config = dict(
    model='image deblurring model',
    task='deblurring',
    drop_path=0.05,
    beta2=0.99,
    lr=0.002,
    beta1=0.9,
    eps=1e-08,
    batch_size=256,
    epochs=37.8,
    final_lr_fraction=0.1,
    adamw_weight_decay_other_params=0.01,
)
Rows from block 2 of a small image deblurring model, named by matrix and row number. Rows with one number belong to one channel. Each number is 500 + 50 x the weight over its row's rms, rounded and kept within 0 to 999. All counts start at 0. Numbers have three digits each.
Before each channel's rows are labels from the 100 images, of 14848, where the channel reaches its highest value: "top examples" is what is common among them; "colour at peak" is the nearest of a few named colours to the mean colour under the peak. Only what is clearly more common there than usual is listed. The data: procedural textures in two colours, tilted and lit. In brackets: how many of the 100, against the usual share in percent.
# convs0: first 3x3 conv (model.blocks.2.convs.0.weight, 64x64x3x3, each kernel summed), inputs 0-63
# convs1: second 3x3 conv (model.blocks.2.convs.1.weight, 64x64x3x3, transposed, each kernel summed), outputs 0-63

top examples: white (53 vs 16.9); pattern colour: white (29 vs 8.5)
colour at peak: white (37 vs 4.7)
convs0.50:567423543568584542536570459457526515551481505517357512530470469455496443499506499545584557492505567563493516545511454603443546569546476492487487471533467495418451496519405425601453462528480520
convs1.50:491551476446473473557372516509535471521482506463556482461508598507533595460490473456379468482461433438501515427547561432507534460520522558559483489424453504510545623540570509481541442511558426

top examples: black (94 vs 17.1); ground colour: black (49 vs 8.7); pattern colour: black (45 vs 8.4)
colour at peak: black (94 vs 6.7)
convs0.22:517469506431455537552622503560572446499531502459552505516445391448550405508557483534491447472548526509398480443443546571412482447443474503530530552573590469442486440510506583458519502483506482
convs1.22:480452489565568409432470465361490439481512478517478458425532544506495604405471521440497461512536449445450477526541441466467454495532465493505475503459424506515492620518462503484368547496460556

top examples: red (57 vs 16.3); ground colour: red (32 vs 8.3); pattern colour: red (25 vs 8)
colour at peak: red (34 vs 6.6)
convs0.39:547564610590518451568489554464543566467494546504543536513549529439431508479506533545523555409381556467519404447452481517416529478499500475529490521533511505464496542451527480563643471509498432
convs1.39:434473457452505554425495465543506432576575509502409470484499514515557524499471549543451471573652426470489585588551525515491489491551509538492508542481554566526405493550437471546420530489519583

top examples: red (90 vs 16.3); ground colour: red (46 vs 8.3); pattern colour: red (44 vs 8)
colour at peak: red (88 vs 6.6)
convs0.43:509560620412383470509447507474562549545488432621481476520477529485473507607510615479501495454547414471418571501563470509500491563491524535504506526558456577476444502452504488562466509493506527
convs1.43:476438408534530572519423527532511450439477496388509476489494467472464509426424381432456419469482463419505436535488494487417478478548538433458551530458412394459492498494537546506482460512468433

top examples: blue (74 vs 16.5); ground colour: blue (52 vs 8.3); white (36 vs 16.9); pattern colour: white (30 vs 8.5)
colour at peak: blue (65 vs 7.5); cyan (25 vs 3.6)
convs0.33:486521477439429473592492453474487466468457415489487434549509493507536515404536503509440491448509460561589419538570520501437435527645536498423420508488512575512491494506473499432528417518411557
convs1.33:436505459573544597567509527519452502520476572504565488502503562510485642571485523571599511536521422573506540527568515517571516501585457440543546572577492542452526509509545487563494500470588477

top examples: red (66 vs 16.3); pattern colour: red (49 vs 8)
colour at peak: red (63 vs 6.6); orange (29 vs 7.8)
convs0.27:604453426471463502530531541460476498478499540460469523614618526439484510464497561405562517534488533499592531514481410468469535510497412557484559500458474536545446484505442587529453586580455541
convs1.27:528605519491532482531532477596513530587464499521466548450430455566511396484518505599477552461504498534485460457571592534446475554371550451557474424519502482486468455486495424425546448487489443

top examples: white (40 vs 16.9); blue (37 vs 16.5); yellow (36 vs 16.9); pattern colour: blue (34 vs 8.2)
colour at peak: yellow (33 vs 6)
convs0.9:516556447490443558487483597382466422496504544474473506486529472540492468498652551516508545528455541458482496484550577530491474438490481400420467547533545540439545467533427443480380481532458493
convs1.9:488548444504649461485489435604533643480527534479544506497495562512514459569599538492457472442400458518453498484474483447475519487514446512576592488441495522515539545560488591492454539511493485

top examples: blue (48 vs 16.5); white (41 vs 16.9); pattern colour: blue (37 vs 8.2); pattern colour: white (32 vs 8.5)
colour at peak: yellow (29 vs 6)
convs0.34:544592632583580449517461514488515509530473468463504522483544439543568471500541468483487575490541503457494422538545560508483426497505475457412496558579433537565503468509561560568471413521508388
convs1.34:506528469498455497512445503374475493528523500622506502531482553601438548456518508512512544588620568555565551572508429533549589490516485545517437552505531482539597531539492454517507552507517583

top examples: black (78 vs 17.1); ground colour: black (49 vs 8.7); pattern colour: black (29 vs 8.4)
colour at peak: black (72 vs 6.7)
convs0.5:427536531484477482530410499456493516472487571537454478523537552456516513484413521536396433460525608590529522540524595526468490599474467535452496404521503510446507564474497530374500501549548408
convs1.5:576449443458558458416551478518484508500542381466460505507491479478436438510485430509613507482448376408526491437520437474530489450497488464438470546457518481520453490445586499600513440515510580

top examples: blue (61 vs 16.5); pattern colour: blue (31 vs 8.2); ground colour: blue (30 vs 8.3)
colour at peak: blue (36 vs 7.5)
convs0.13:647502481541539453497514441492526502540488448575466438461555481559488381458524562546490508556488479514599508541529476474553530496451602501486442465420503537389416538542557436509454482447485495
convs1.13:425493466482512513477485588500576494477467474450587467433516481490469538486513415451466441454372555398426505490525528563421501526592448470464493548528457512555601507468484587549535581505530468

top examples: red (96 vs 16.3); ground colour: red (50 vs 8.3); pattern colour: red (46 vs 8)
colour at peak: red (90 vs 6.6)
convs0.47:437481497584469550456531417399490488550482508455494502471454562546444588516507470460440459570412559531464565477545491444434522429496431569550649525447521433499535578488504553516482505512513513
convs1.47:550495620459557396505491549503537543387516527451471492488490442499543472490528521498564572471515525417558432429508547499421557478464482410516418444545528510566429452436520460521418566512514462

top examples: white (53 vs 16.9); pattern colour: white (43 vs 8.5)
colour at peak: white (38 vs 4.7)
convs0.46:543497477556494507576507589452529461512474476586537461484523447487489534440442447544406557551489516456520522466498502568458460450444474429491496561505558478609589649506525554445457459551422516
convs1.46:493519546506564452439509484430517573556532512554452610525537559550542434615529627440492490516582524504478527497473524470488525517568477569521496434558473600368476471539510457506476505519536531

top examples: red (98 vs 16.3); ground colour: red (63 vs 8.3); pattern colour: red (35 vs 8)
colour at peak: red (98 vs 6.6)
convs0.56:519538483589485564515524520565454554512625562549472465488534503456518639497451530367524477506535531463499569432478509437400568559438513567409504514463520511478486480493530460466477520482501425
convs1.56:535502466487465538581478516437536459556517403576526510488484472585504479433510495513575554565588417525568535527477554562524493482485470444566556571525573531522587457531519446582537509573579585